{
  "arch": "dit",
  "targets": ["dot colour"],
  "head_dim": 64,
  "qk_norm": true,
  "moe_every": 2,
  "width": 128,
  "eps": 1e-08,
  "warmup_steps": 1030
}
Rows from block 4 of a small class-conditioned image diffusion model, named by matrix and row number. Rows with one number belong to one neuron. Each number is 128 + 24 x the weight over its row's rms, rounded and kept within 0 to 255. All counts start at 0. Numbers have three digits each. After the name is the row's rms in percent of the matrix's.
After each neuron's rows are labels from the 100 images, of 14848 (inputs lightly noised), where the neuron reaches its highest value: "strongest on" is what is common among them. Only what is clearly more common there than usual is listed. The data: drawings of small networks of dots and links.
# fc1: MLP up (model.blocks.4.mlp.fc1.weight, 768x128), inputs 0-127
# fc2: MLP down (model.blocks.4.mlp.fc2.weight, 128x768, transposed), outputs 0-127

fc1.239 091:151125114106203139164151127090133116130082069168126153127136149113114135124119127146136080100136098153150141149166141159146140152095127119135089117126135122124111122121124122178124148120161118117117121130080143129130083140078122134143136132125113104050159132152119109156138132151150106113112145117138120124129122152115112137095129120099122159182089097129119112106158105106135103065139
fc2.239 083:089130084095102139106097137132095126114102107163118107102123136152119159130102193093112092112120111141156125146084104145129113076166133130134093135139148133146196117115142122131111120133077108159162120166093144147117114140172140083132140114135150120119183125094116106114144156115120101136159108131120118131121140154138173091092159130144118148140141164132103146127099099109142151149123
strongest on: green dots

fc1.675 100:099145175108110108073145100187153129145110127139117126135148120105134145139127121110143065147137131143133083113144129150183089143117124143134145128105156154167115119141125099137115131116099059144141102105156184108135141124141182099119136106148159111134184143112100089117153118140119136166101173125164137149120100114115146155106115137093118131121137091160126118125131101135108125142148
fc2.675 085:121165091153132095111122173124117128121127144162101131120133092138098112122145124142132118139165118126137154120134126072122144098156109110102113109111103118115142109101151206097135114097156170194101125113121131141106102142121111145118157089139129078130136131147085147129123135166119149120111131088090166080104102168141116115139127146107127154135140099162120182138106134130163106125153
strongest on: orange dots

fc1.92 090:146146151107107118112132139135093142137107117109103123111152151150120134180129117116150191103148126132129143157120138133154127153102085174101136117107100121106106133141136170112124128135120104153089136131152132119143120095121127134159102099113105103129132093096172119110134105163140081129086150167136118193101138112108149080107097138157177124154162105140147085097095128083150125095129
fc2.92 094:106145134119140111090126100156110144118115154131103110117125137107137130166147098136114175127140111129112104172115099093125145124155110185113102125094147144130082156139155082127110166152162127130171119111110136103085151105131129117143144160124138106103173124162152125140148105084128115170129104149145165074192136123126099115121159090137096155109137133144147157130151156120129178145133
strongest on: black dots

fc1.494 095:129113118107115079134132090075106116119190107131110133144124122146136111120104106171141128122107123172132160097098113106135107156117153126124138179142118089130135148115119128157132133125105136139091076137131129073044132113180144094151123133142118122109174132122109109103122156144128143127098106186162136143158175131103154148130124111117118103101121131121150086093128114129131120121120
fc2.494 101:124159129120138107141157086160113142102156126131073107128141114098114128065179187107120137111132141144129123118123117106139114131153116136144123099105116139128080140126151103127095153108094151167142133119127089113109142134141118147187130107099134147132123114115148126118124143145131141129114133083093116123185168179149125077131174126151130121112089093117124145126158174169126140174141
strongest on: red dots

fc1.220 093:132131158113127138149108122070111118173130119116099132097105145108157102134096124125158126112087120119124154113158122088143109158074141123130123145131113112112129132181131137105111124115099125162080098135120170119122120132136089066156128116165116125105136111130112114111151140151041136177083128112107147183139181121118128154171136114125109148111129131122104135111129161135154124118131
fc2.220 104:146131137133135142085176118212100109096135132146126133105127110121123089147140093123072140110125137157112126120140150069149075142166146124117122133118155107134116157131136115086121122155156115124106126125124123118143152152121164154143135118128123147113155133128111136079134147133205179134080142132119093133120157068129122144141167144113144123101124160156158144106156128108114125130144
strongest on: green dots

fc1.616 111:110133152123172145130125093133123136134183085098119174065156159111100117098099091154122134118104130104131113085122094155114105136132113137149139185117153141107128154090095110172132138140094146145083129104098118110104086148157124141157149095123162145111131124148123116133110115133110150129125117163145130136117142128127170137161154141106096127114098103137159121118114173131160160073128
fc2.616 081:131144106103141147120094137119106121140098116122141157174120148106100109155113121141140180086137155144113129179126106143107168125127114142131127142102126101145084099163153118149144116136152129096136148133096117123175117151145151145077128135121167116126166097121127156166124164106122105169152157135124114077152116099121104156120119149054132165149124096139150108135141150165097138077140
strongest on: white dots; yellow dots

fc1.306 125:120123132091125163089108110134108131163157122133127095111161126114087065122111132124134129125123101124134142108096087134173122148136112078116161123129132098147198093103099160151164102145092113119076099144129111124104157142161140097146124115136166163144133118153161146101125130140118108139154103128165093174120166087141123120136132124136101134124128084145137142108126137111121184108147
fc2.306 175:117143136088122092109080145116122125124133144109110113127103115115073189155137155121136153147112112125142141101094120119133167074115137115110090145112125138090182153158156128144147143156149082144147190093082145113082105148169134110098133113157162106114155148111117114123115131128116154152129088122140123158125122149110117100111100149148092146156092130152139150118095129141111132129095
strongest on: orange dots

fc1.166 089:131118135141098138151147101104114132173168113175090124097153146125121098123118149126141108126121119122095180142123125175157125111133132155153162125103117119141202107128127162105167117124167155129106110118157113130127118122161116117168163105118124133117105105134127121107062122169144121136122117154098077181140163086123113143118120134142116099092083155139117130149126140115141170109164
fc2.166 095:126141119133104174123156137117135127128128102183069135124102093119153125103095120113142089135109089120169071185163136118112115147097107132117114151141097147128150125152139101111151134132076127142151159108134165141140166111130156109165142151117106113115160126106115091139075144151096121137148118130171137081120144119131086152103123164113134109138119110131104080149147138119119090142156
strongest on: yellow dots; orange dots

fc1.424 097:136095141123122093078140112133120136105117133100145124157122158129121131142116095121136177153080101140124140079093133137144119136047202150105119134155118117122133146168102145126114122102116114116126154109129099102109118132109102092141134134139083147097122130124158119130176134133091105159096120125139098149126100123146120068106174139134141114141155099149128097143117168136110150127080
fc2.424 085:136128176141116071136173103148110169083128167131135098107148117138129129135089111145130128126145165127154095128104115097126102109156118165142110153130113152124119138130135115150136160153122135134137113118103119083170113153106160127155138148162134142139152091169112121129121128104200069129115139072164176096140135118090117121081144117149136154090154138143144139126108130104123135162141
strongest on: complete

fc1.38 090:132107136187116130120119133174158109142137107144163120113111102107128153128167105096173094111105136170088149098137105113116137110118139145127140117159143148146141130087138101104162146113098079091095152114120108079153133148084157101123108127112124132113116116115134119139125093127143131180061155158152128125106100165109105157120120159117139129096148102159116096176100130115149121145113
fc2.38 092:109097122145149125104110084111139095106116106154147143103134128107113156094092155150141118149111124143092133074139099114140158147142111143123120126097141107133145114102105082113131172136097143097150112131115125171111114072115104094145130135179141085124129126145165122141111114158100131151075132148158113110188113127134130124163120095138113144084158087146124170154152148105161114152111
strongest on: nine dots; complete

fc1.678 083:144134127133111169146130122136111053103122132099129138130125121149123129091114122138147145146128120142071164116108050101119120134159186115097143085136165110138121128095136087121117139154085139138146119142123064153173155154138127150140157140112113133129126136130136148159145136101143165155125118122111104127124107115136105096090102182146107129112136134125141124154070115148161111127159
fc2.678 090:132123122147100168132130178123145211101117081112127103123134119104116134121136149127090100124135099091117104150145157089169134135142131139164112179133109117126132096127145156107122112152161105149127172133138109101092153193111099141139136149092145134130090149152116114132127134145142157106141108140162153098126140157153088099094120119154122165180131094140107138132150155129112149124144
strongest on: laid out on a circle

fc1.39 105:120121119104124156139147146161125103140158105138129073129127089139170115128141101079137142093108137114113186135137124129149115145140154128141092131117151141040140137134130148112133112158118142100146117078084147112125136144088116098113152102120125128119138147127149094110156112165169137152088112123091084143089126127123163106089132158125129098140138148164143145142151162114171161123115
fc2.39 102:134150095137135105121131157129107096099156168088119093116126130139114138157131115139135144111111124094148191148139118100125106113144172142097110150125108128153161146094118135116158156151142135162128132147117112124096119138110170108159120062122135115110138137112154102093128126134134087117085093147103194102117161156148135157139165131156122134128123077173122130153072100111132136140093
strongest on: yellow dots

fc1.241 093:126117121149092116127138118130111151156152123150147123135176156115112075106065142132148133124143098116157142158128119100128110147082147120138157179149159114106165110123094112150149112119156145143085149155128127099113121135154113104109149122120166182174136099119119139130140091162134162127116116193107138165086168122140137146125113123137122096147121126127115129079141160160098094092127
fc2.241 083:119127137160116106121144121131147152091155110168118130141123133151134074127153121134083163117151137138080139184147130112138092156115140121114152147157080137122091139115106175130141136144106087130115097110142117119146132149102131176135137146132131137162186129110105146115148086124150159174121138175120126108150157112153125115149148116130101131114126065128100081071121133152137149104162
strongest on: red dots

fc1.472 095:117108143117123097148150066152114129118140088086116138156111153156160107104128177167172133110123108105134090129143109093116142162156108130113124123134096137136152144115134096139103155126115095123130059117117139106125131085122146114112130112121105129120121127142134136172088114138112107121114147127119082101139114192160130125120167190098170154107156124120125116096146134173110121091135
fc2.472 083:149106198152138115078095166133135088146155148134155119111146148126119133128115075054095143121174120064116145167147103159116144132095151097146119116100126122147116144119140153123112111142111145126159186112133142086135161135148116091114126128150146126155160119108122118133139131115107114128124147148157108143149126089138172118166132117110137156119081140138157155115148166133124125118148
strongest on: nine dots; black dots; complete

fc1.640 108:154108178087138133120127120121117117157128073166130149111120138116104119145112168139204104133141125129117120099139115150147109113079152101096142149105155144142150137151103132120155121110089141131128143089101149136136131148125136073123110130143118134121135131169084089091175144120128129163099143123102178168142120103135120117145132107106103125143135111148161129121181085117176139097102
fc2.640 128:117130114153079131101151132086130135106153117110084108167110102131117137102159132124131141080165099143129193145148170103133109149139111075113135089130087111106131186145115128145130129146138076144098164145142156088130132146148135149141169126119119134155131120132114128137122132134132093072162102126139070149125164126099151149122139145147128112135086132132181141122132159097126129141108
strongest on: red dots

fc1.621 089:112140140131123166144157152134126143135144113097154151119182149154139107150118130111159116124122108097081139173172149117163158105087119140151135169087138107152096116118097124100106156142142108094091123112151200080116134143126118143119113110113124124143127109137075111134155069180122123132103127143125120168108170139161135133154115122108131116127106126094116124115175103150117104104107
fc2.621 091:136118125126125195071088170144126099122108135095180101137124145100140123147144162163123117145131118110165181153154125137094111102143126116131125110151156119128103152122104111125109119145156140130146150118105100115158148158145113117113128136102140136100118119130087163139157089105136107160136090113118064110135160124079170197175115124133131127137113108140146126113119090144111137135102
strongest on: green dots; orange dots

fc1.44 110:135137140154139105168154084092108130141145088142145126137168138108101131103154133186144140118123112118150159147138121146137156157108134132119110107134125111121116147101130130132139160144113118167120101118105153105087100110135144121134110103093149152110152107140103127113118170115124096134091116127171127133098153151114150172076156097092064109132114149145160053135102183121116145105147
fc2.44 105:119102112116136149122069110141132150156126109111103113111138165108133124102126174096129111120131106073125148094163128125108109142138145106100134168140148101152148163103141158111109122141116084167077100141152138125160154155164122181133157095136146124129148137140117109131118116145191145140179104146097145152094141141124160102163148142117118122137111120109135190085134101098127149137115
strongest on: white dots

fc1.455 099:129099167141149138128116122158107132116157101081123110117146130118120107168100133135144136135089122129131157141163149162135129148064151152146161144072116133121110132151106174115164133132163144144095126122093120079138145125165128100104162109065131146127164124120139105128129155178119131098146096144168095155133098150107071135113121140127129108086138119095145128137141158125161139116161
fc2.455 087:138110128089116201153130157142108117120154095088151137111143138132137108165143109140082124125107104120127113133129171172142183110147106141129107115169136150156096158139114120141169144154092100081166114109137134131110128107165077109146127120124112141125154150143116137155139164113089151156130142137171154137117122115154138143155143134131120126191119126107105111198137107124108157123114
strongest on: red dots

fc1.657 103:098135131105111133106105112111098109161138127120113087120105073154162114123135119110134157175124127139112142061098094150113130119131146110156146106137210124131110142119118131144117166127079127122133105101116105130126131122102106074109134115192127181113117149117132114122113151103109158141119126121132138131135126144133130144158157131170110079084133129149162151171087163130164125141129
fc2.657 111:081126125131112129156143126122105175108129134138120170120136084115145120127114144140100119111120137132125071115107115155091093138157122119151112152154071143113161101101174145122085176136126101145102146129132120068119146100147154136110121164113119120126139103135099125123125164120179154123087127107170140153166134143143147171116182110138104093148125107150086093137134159142151113149123
strongest on: nine dots

fc1.528 102:117126160125158060132174126159107131148118119148126148108166188099120105124096107105132115105145112125112143114119114143156092144147127120100130161053133118118091113089114096140120148126083154164121139107138131118146143125140117133123157122116143182105140138163128111145109139122156116131111149140143092140141130156145166124108120119095141131115091127134134165163103157197113125073154
fc2.528 089:136139123148142162125151137124103110119167101120208082116154164139122136088135114124143087131146129151104156101085134127096138120145132162130127167123123117159125126127124107136083181129153126160146142107145119129108118105134148137174140131126146108116177141143171164132138114137116154150101138133129152118101163083137129128167113125164140193130144159129111112177144157146102164160107
strongest on: black dots

fc1.152 134:122092144102128185132131150152115093151157141098144103175126119128141127131139129134128102140118118143139149105119078111149115181159120086101147117119108136142135135111106139179134093143096064143120105106108119126073122126106175092106147133113141144140121106143123081105138116140135111129155103137160106108124096126117107085121165120135119155121171106161172132093150179115149151096107
fc2.152 135:124146144128139069140117135120146107139122110142176092127128163134144107118177153129127174120126109169109101140143123134120164159137115152139134108099110105108090118148136185127117132108120117148137157130130139132117119148142151168088129158151137112113150114139076109148121133099093160149076115088166109081122175115136121154141112109111131048152113094130142153138138146164116094154130
strongest on: white dots; yellow dots

fc1.404 096:118110093127125139143164176130126163161120135158149129152136146127133110145138185116122089162169104153134155169166157129137123129095089157118161105084152081150158104135111137130148121124126158140118088128113163134135170125102108105086132127127151172119154175121130153154097138109135103111133108137134110121103074101130117095092117111102102091148138114107111168123164102103125121101122
fc2.404 090:141118164098117132119108149126151109162170126099140107114146180126160116111114108107106083138154108152144129212128152133115131123139117124195153124125103154132100154099141101119164130154163141123120163128158118126112121141130154157099107140116123121136137113109132174163119151163115124097133131151140124140124101161122155162116129135139139109158112162111123113159069113090133181106074
strongest on: orange dots; yellow dots

fc1.138 073:156128134130130090129160098161140120134088138157119150181129111140074119142121154105145169165114139140116116141075111141115154081112075120113132179109139067119158114130122129096124146103135115111128123119145146139106143156136140130108128098083104135098141143121134168114081119133108089121143079129093126118108115130128096073102138163134107127169105136135113133125154103115140187119149
fc2.138 081:105138118122122125132096175136148104116116117158103120106129126118141106131144105111094158108117133162123111149127111182176163130141125113139162057143131128121126146147126143105102115156128105102125129117101121154136099142137053149092132099105157158128119142120144146161087121165158088158122121130157123089157121118157133112114113151080146154114135099108165115123102077122114079103165
strongest on: complete

fc1.101 096:106123156105101171156128151122108092140100117140138111119138131111120098099102121125159142127143116163127135109079086101130131125145115108068142152087124136092120124109106101096110134116054051117135193136122075123114119119111160101114127098134134135160130096117150133123158104082170139146136132153104158157091120140117148102135113142168125140119139114130125121157148141138139116132162
fc2.101 102:126127091116125139131153110145125118156109185129138134118165130115069155118126140165089137096092142093160135155066134139116127138134108109113102150121134100110165141084135161082122148146177161131128094145106129147135078134183128103143153132134178099132127134105176135160162121166123140127118140153121097134165123161126110096144099129138131123153097149159148130166128120156129101135138
strongest on: white dots

fc1.275 097:095125162126109109111123119080165115187117133116077160096116155121103130119115142115150112120151134101142117106156124102130138121120178145152147120133157160123114130148133127111105121158110105127111088126169158118137122143082094129150151150106118126139151140125113104129124123124077163174069139173091143151059131116141140121116126084121115118142110155153132147113112136076125147083160
fc2.275 094:122120101141163130138115130142087107124119145118107099137160100119139127108104108146172114138164148115135118144155125046161085121135129157142135116139124111136129099170108096145048131106106138154154129126126113138122106121097139168143124146117132093110076128118136126139135166145161141119102099174095124109111108105131051164137115118107152150091108141112142115088151124096125108128139
strongest on: red dots

fc1.708 089:093109113141122115126149119100129127144190120157160108086166141109161115143123136128150091133135086168139181122120112074131127141096165146115141149124148117126147084080129120128171130187119120124117142147133121114156102122114127124088159121142103165146114133092136102148147193131154133146106153150123131121121159164130148133102093125170150132135086148140138107137127144154108091143172
fc2.708 088:124126118098128115124149100151089138123201131176136151134156114126119133130119124133127132142109150116154081111110164106115100145147122115148108100154138140128106143088132145156084132097130136127104115116128136162140154081109083139168095076145113125101136111136142084142148137115159148180130138096055142138131144088116100142112125115168113148122111101119157108146086127160141162150161
strongest on: nine dots

fc1.556 097:113153129077101132125149127102126129116136116098106136149114124109163110106139126163117142153125102119122134104099138161202153150141149122111111105122128149098111150125094154146106129114131127093123125163163133090124118114152080123149125140133105121131111173169083090166169110142110135131122116095139100134112158137101141152137168173148172135165152085162146146139162142173082131156147
fc2.556 079:139105142123141122125152135116103108114087115095137156153109145124130128150109147064171114168102129150095118113098100154159167087128140134120094105086137135068132121186126160116099116101131112131119177143133122121127161077164121137091091204134134136100142149139104125128120153106100129130120103137116168129152130129132104080115109133117093127128099128121126120166167133152126114123123
strongest on: orange dots

fc1.108 094:152135182147139119127121155127125096120135122124112060108147112120121123122096137131124118089095111088098130092123132121154108120111139084150113178125120124163140112169106127123128114111106105103143146054154099108103116145139122108134155138135123131108105138111159088116156110134105072170141144166141101211120158141130131134159157154142141130111138165119132102134133093137104147112158
fc2.108 107:153147102132148091109167140098105116128111117167175148159114182147117116127155105104107130102120131148129172137160146144134119146110150097165133143168149133126143092124098102130118135090169111115097139160106119152162128119159115109146144087096150129125122136117107149105085145127159090181147125133093137124124143170108187152118144126134175110128105092094150174128108092146124123110129
strongest on: green dots

fc1.133 105:137126140117147160140136092150121133131149101143112099145165125132111106152139122122159090118125095172112125120122088101109119127061166084119146167138129118101168123061108098133187148147088094148122140145132140102123111121149164116118135114143152129133121107127128094132136110163135157140117111170175168133136153128193158110110139121112122137122119078139147086108141149139120124088147
fc2.133 133:147160095101136129169147118113138155122144124109070105147104101104110152126118171116128124135134146084133118159123110131104149104165123118108117122108162099143094163136166145105134122137104136125133169091116122106101160101134107122111115104134166167131150168093153106173132136185110142152150120140140154123131142191145093110149092160110079116141109108119136116123124134161136183119167
strongest on: laid out on a circle

fc1.80 086:134125109148182150140176124123097150146115124109155141140116122122167098164120106183089167145162092143140125079147139127146136179092156124131124131086135107141126144069113113158123150152143141148131135142095143147115143184149113096105165140133160132084109142098130085151104163140120131122126138114146116072172130135144155121167136086127149107162142112134160127144119127142127130114128
fc2.80 078:149081130117160100124135113149115107130154111085146097148128126127113168143094134078142130130160121145120093080121130083090121123153134168172123159139124099153161122071124172146162143158097087118121141129117142154113118106170150130153113140124132136129163112088105120128104161125120159125086131175151134191109141098118138156122141111134109100135108149142144134157169127135102154152143
strongest on: red dots

fc1.327 119:148114125111144115208175146122097112137109096127151143141134117119141137133104155125151138160129067130147116095152126140145119119127152153139121140117095105113121128102132111156067185117088101121142167109128143151164105145143151123125170092159155094103147121113119131162150135149088115131110105103108097152129105147082163086137139119112121083117129130090172124132130134111143148097104
fc2.327 091:123094169136123151141099140126173146109086133152157131137156129122117117091129105117110150089134136086138138056152115170079135112130125145115100103121127112145125111097136183156124123100131101124180098152118147132108141167168132133139136125145113138142139103142076134088104120149140124118153127092126131144159150154103187106164159116153145127144109106111125152119175129086112104144100
strongest on: complete; brown dots

fc1.591 104:153116147068134141121112126107119134137129101083139097129132168151150139073127107126131107100148130192150154149111078074129124136107106144101115160135119107147134151121090114131152145150138107127105160078108145098155132110167137089159151113151121134138157106144084117079131162124169094121146114137113095177111148137157136126100126159147138105098131081123157130113117133150141136128150
fc2.591 102:133154099135124115091128142115133105127094135152131089154121145128149118124134118177122136132108111128150152201180145110095104143151154135111148125091143149147088087110115175125113108127118152140141070121139121139144114147083108173189122120146123141097149140116139133110183115134096190112136147147132116109114127106133103107113153135139140075118158111133121144101111083097128116132165
strongest on: laid out on a circle

fc1.243 112:122128124106094129178137138152140173120120102139124117135156118147114159137151122122158127087163130135110145127102045135132105117118129067119130147103132113134132110081125122126129156219108138105137126098156143161134156124110124135123191128072181129140118142128130109156099136118113141131127124132139136119129112117144139136106132179176163114085143140147161148139093108110127108121115
fc2.243 092:127171155107142118135126146152161116139128114151122123139140154116132141145124130137122127131167126144089139151155221162132112111161091088068143131187085091132145171122137144133115160107148105183094112070102171151153140122141135112121116117131120127111161147131117163094094135122154114147135143100111107134101127165136141170131119152130117145134143147124135119108164095113147113132141
strongest on: complete

fc1.268 100:128153138144144085111115157185105154120118115124177119121148104081119152134161098106122136110159110118114144118152113108188148131147126109060120155109141124111124143145144126104145130133078130144128137129146158179134130134117117079100095093112149154128100086141166126132114088142149130134118173116143131123162162091130124171162130104080123107136105094151115112122095107150118097121110
fc2.268 087:123086107147117136123070128074188121122095125145126148145121168135169125169149142122141122130148139142118134152154163095056134124108145157137144131104185124111102124140133116133128122110140151120151122111152146105133145113121118190144141131116124093144122136170122162127109095128118159146184115143132082087128140182126159166126105132156146118104132149089135126112113102107137160148115
strongest on: complete

fc1.4 082:137134119144158090142089124148079120141124127051138091162118170153136137187078105110115093118145133148112160118107120108104118125121126132118110141150112078107160177131127159126138119135150094154144147141117125131139147178134098131131132117145143138109154120099121114106153173131091082151149137146135093094143137128117106103151151150146162080123156165140107090131097135126144113124104
fc2.4 081:120127092139107147118150160136123136133145117126108208131141161128135125169167141165128127130168170094111147127118120124133105145109126076137139142136127140113164092149109087121147106140097172077116114113119133099121145161111135062135134137115118146146113103131112132142155152126141094113154141138101171191144136122150142100143125127132149093085100131160109162135183150096119141117142
strongest on: complete; yellow dots

fc1.471 104:135137120082131086137152155131110126150134126117151093149142093142157133066159098117098173154133115153134127152157128143139134119169108134099147131097119136123125155095084144134089128162125106123100111114112151121105134154151142122086131066159126129131156089133137120145143165140179124129108119172161123142076148127111120140108144104136100119088134162142178115164070135136136131122159
fc2.471 088:139076112112138137095121099127130127115224083076112158160126144098126152097103113097129116134118152100144155137143125111127189126071117111131122117114168134084123114111155120128166112145153135102105147134129141136145141119149101130122116116138114141128086127121115161141152120158112109108129136140115113148161166162099140169156096156135132082169121148132110083160144125158144128132130
strongest on: laid out on a circle

fc1.559 108:143150167070124125102105156152092115131122113134096095114135125132123129097135110150146147158140114177102128130104072094134125159143161129111157142142110095117125144076141146155121121123115106111128152092126147132094149157139130115144133121126130144143183118082061137120121150146094079137137112126121121156149136101089126146140156130162107091123163124126181092116089144172133146138160
fc2.559 101:119138076141090159165156098145140114135192138146136157144101145127144121179110105168114125121130149083148139162172127131113113184089141113140136128141094142089139102128169103125117109147097123170103124092118136127154149079105139118142115128131100140130107139128163131146125138098165131154102118088184144117111175156130099128122134134123173108119131123126112163151153160146121154144121
strongest on: white dots

fc1.153 102:122150143111117123136153134111137136117079128117105103124105113132156121085150117120121090154166130156117145127146151130150142111148110103102128112107105156125132111114123139092102156157126087116110090117072184109127161106108121109115110119146115113110149123119133118157104106165157069159108106116106081154065179159109140148127155170140120117126157106143159171165147102122141177118129
fc2.153 102:137099127110114155076097148107128146165130135127144149128090164100109152138122142077125131168159122074126151115125114118139150138143128088116100142132133131114148145133120098146151117144154119095098153135081141118105132116160132080104108088118155140108104146101109095195155119092103097095122098144097136127137147154113123144139068133117127085166125116118120113183162154141131152114142
strongest on: nine dots; purple dots

fc1.693 085:126141116134165120151156145090092132155132109138146130155174157119141058117108101151114145143130095145121156150125129123139145184090130137107125145094117156137151179158110149157112121104122155096122108103105115118178132094171122140112136133114126105116146147154128109159144079120160077122155125180108083119131166131130148145106132111098126138151158088130114110079140117121133144109094
fc2.693 084:122132116118088103106112156161155098093134154142136098105090139127140133126166104096110154150132120141080079105150132142131105117131084121125113105174142113095143084157094115129102097101133055142112114099093112156099119088137113159130151168114117123111159118133162132108111099136113105146122125150116167127143156143185143109134154144101163096139160140092104107131133133129157108142145
strongest on: red dots

fc1.681 095:154108141112164154094179119162074149158153101128115147117170134114113090126142120118134123103152117109128148108113130130161084154112145130127142098126126108143152134138126141134142111121150110163150124157114137132138111090126122112153105119113140158102134105086096100130130095129124100153123125093139102167164057088098123130119112143135152131154176141123133097099092180115153146064091
fc2.681 098:120142122128142136188120136153124090084158142117130124093118125112133101137100116140147144106142148125091151127148106089151119129104120166096114173145127125086092125141100114119144153121145171122094129135157125085127114103107119156164126158122113107153129117185115167072110125112103098116111141137085133106108057163146097144112183133116110171106139146136122126119160130147146134141091
strongest on: white dots; pink dots

fc1.36 092:095121129132140176176164151111136116126082117125157134125141151106116133114137108166131108144147124155121135157127115093152136124128143105103150143144115076113155127046145135137134161176122104068137177123113132097120128151100124119147119095120107154106165118166123125115143142103114122128114124108176129122119137163131105078119140128076114107148127135125150073121133099112122150085172
fc2.36 087:149081145146166137088122085149164111148131155131169128121158149150142117130139152108117151142167130171182098180116140130120156141134165116128132115096126135122146119110128122153119132123136146145119108129128115136146122160138161113158191082143129141140106151105093124172165112156116113144108131096101162175127185135128173126131099099125139153163114171115117127121080106098114132154131
strongest on: laid out on a circle

fc1.764 089:179113107170109109148120164098101137156111114118126149154134136180124120174108153127139165152116134132101123065112125115096144128072182130145143124118147115130148126118072115112139134122130127101101122152125152133147101141124140121120115132157090128152170101122119154145105155135145101168091123117116123136091159174132136094152122163161140161177146150099146089100102157149108130124116
fc2.764 095:087092162186146161119112166145139121151115112129128150161141145116131122118077137126139152115107148163141135076129119141124143144135146128121156134100097151134127114133117167165104133125179141103146134148121126165150162132142122095091152093121144128144120105147121161125094131100154104103120137076105134170187145147119100133082100118104139177123137117139114075116186140137137149112141
strongest on: orange dots

fc1.460 083:161128142146142126152151127161145128137097173129130117118115137078187153133144144121089125067105092140124127141123100140131150134131095129100174120120128164119117152140118138114128121160131128095115107129186180099142128124137123118132079118157117138083163058128146164124124131146123142148134057132114141143142142105150136116103134056143132140110154135112105122124148089142124137096123
fc2.460 077:110133144157103124157138135128139144100102134121153119160080150186117158144099097138147109117112141099168131133137121142128135100122134127154198140126154156127124145122131121108100115101168110115121132086157101114149114122080136164129080135121099172081131084152133179066141130124103115093153122136095128083131131146134142142115087116093137141144120079144153141113133124115166131149111
strongest on: green dots; teal dots

fc1.426 104:104120178132120160088139099125110131133149132130132098136152063077119091156117152118145153162134099115099163147135117172174132132100151096111144152125119140064139117115097112123126144163098150123103136122118097077087153076135134104061144111142156134125129154106119129126121101098126147147126093121140149136123177112117139123153158134112103151133120186125139122138129143107134145138111
fc2.426 110:121152096120118171146150124126125114098123143135101124133123148110134123169114126169122130139106119176153134200137152169112099164083169161136139131149090131115092132124097164126123107116133133137151093152155151150113147123075187169115142158117115131141126124078109132133109110133155152112111130114157087105093158121125112106108125143135105112116127115153132121136096149178101189111108
strongest on: white dots

fc1.753 113:092105163113169129108129093143129131138130122123100147103094143131156153107142127131133122142178112165086142094149079141149088161144123134112132125131115136098141127094122154163135095138123121131114147120106089109136163147132108107153120137123126171068131171125121030152119123115130080138140130127121133133130096107128092139110162109120112116117148131158146141132090137117173184102138
fc2.753 102:170089077114127153160129117127142095118128159106166098127111089161125200151102114102150115146139119170114151113137124126147125096092137128122099167159146100121155127096099111158108123131132126145138132118159153094106142127163096109151140160148103156112116162117155098125133110145136053080116125099141130147117151108136113117156121131149127149106124186111104106145112088125143119134104
strongest on: orange dots

fc1.655 095:113129167121141180175156190135123161127154123111132137113133120127140121104112091106118146131148094138140166142117125140156125127096133156143106118122160122098131143122083072122132132148111032115096159131098140139115124177104106129148127143123104116095093136135152129138161095144161122150142129130192114176105150124149168119150124132120156098108103106140109128117121123125141158100124
fc2.655 090:133139138102128159117110182123137112148066133083140105132106124114118118108135181143155170129135124109130154095117119185122129108159138146062137159124148138139124110153094135135092114113151105109167130101147160111118106148152083135153109092138142112082108153135136140138126101125135085110127099144124164117101131128131141154109111162172099109173107115134153171141144085102116112158112
strongest on: black dots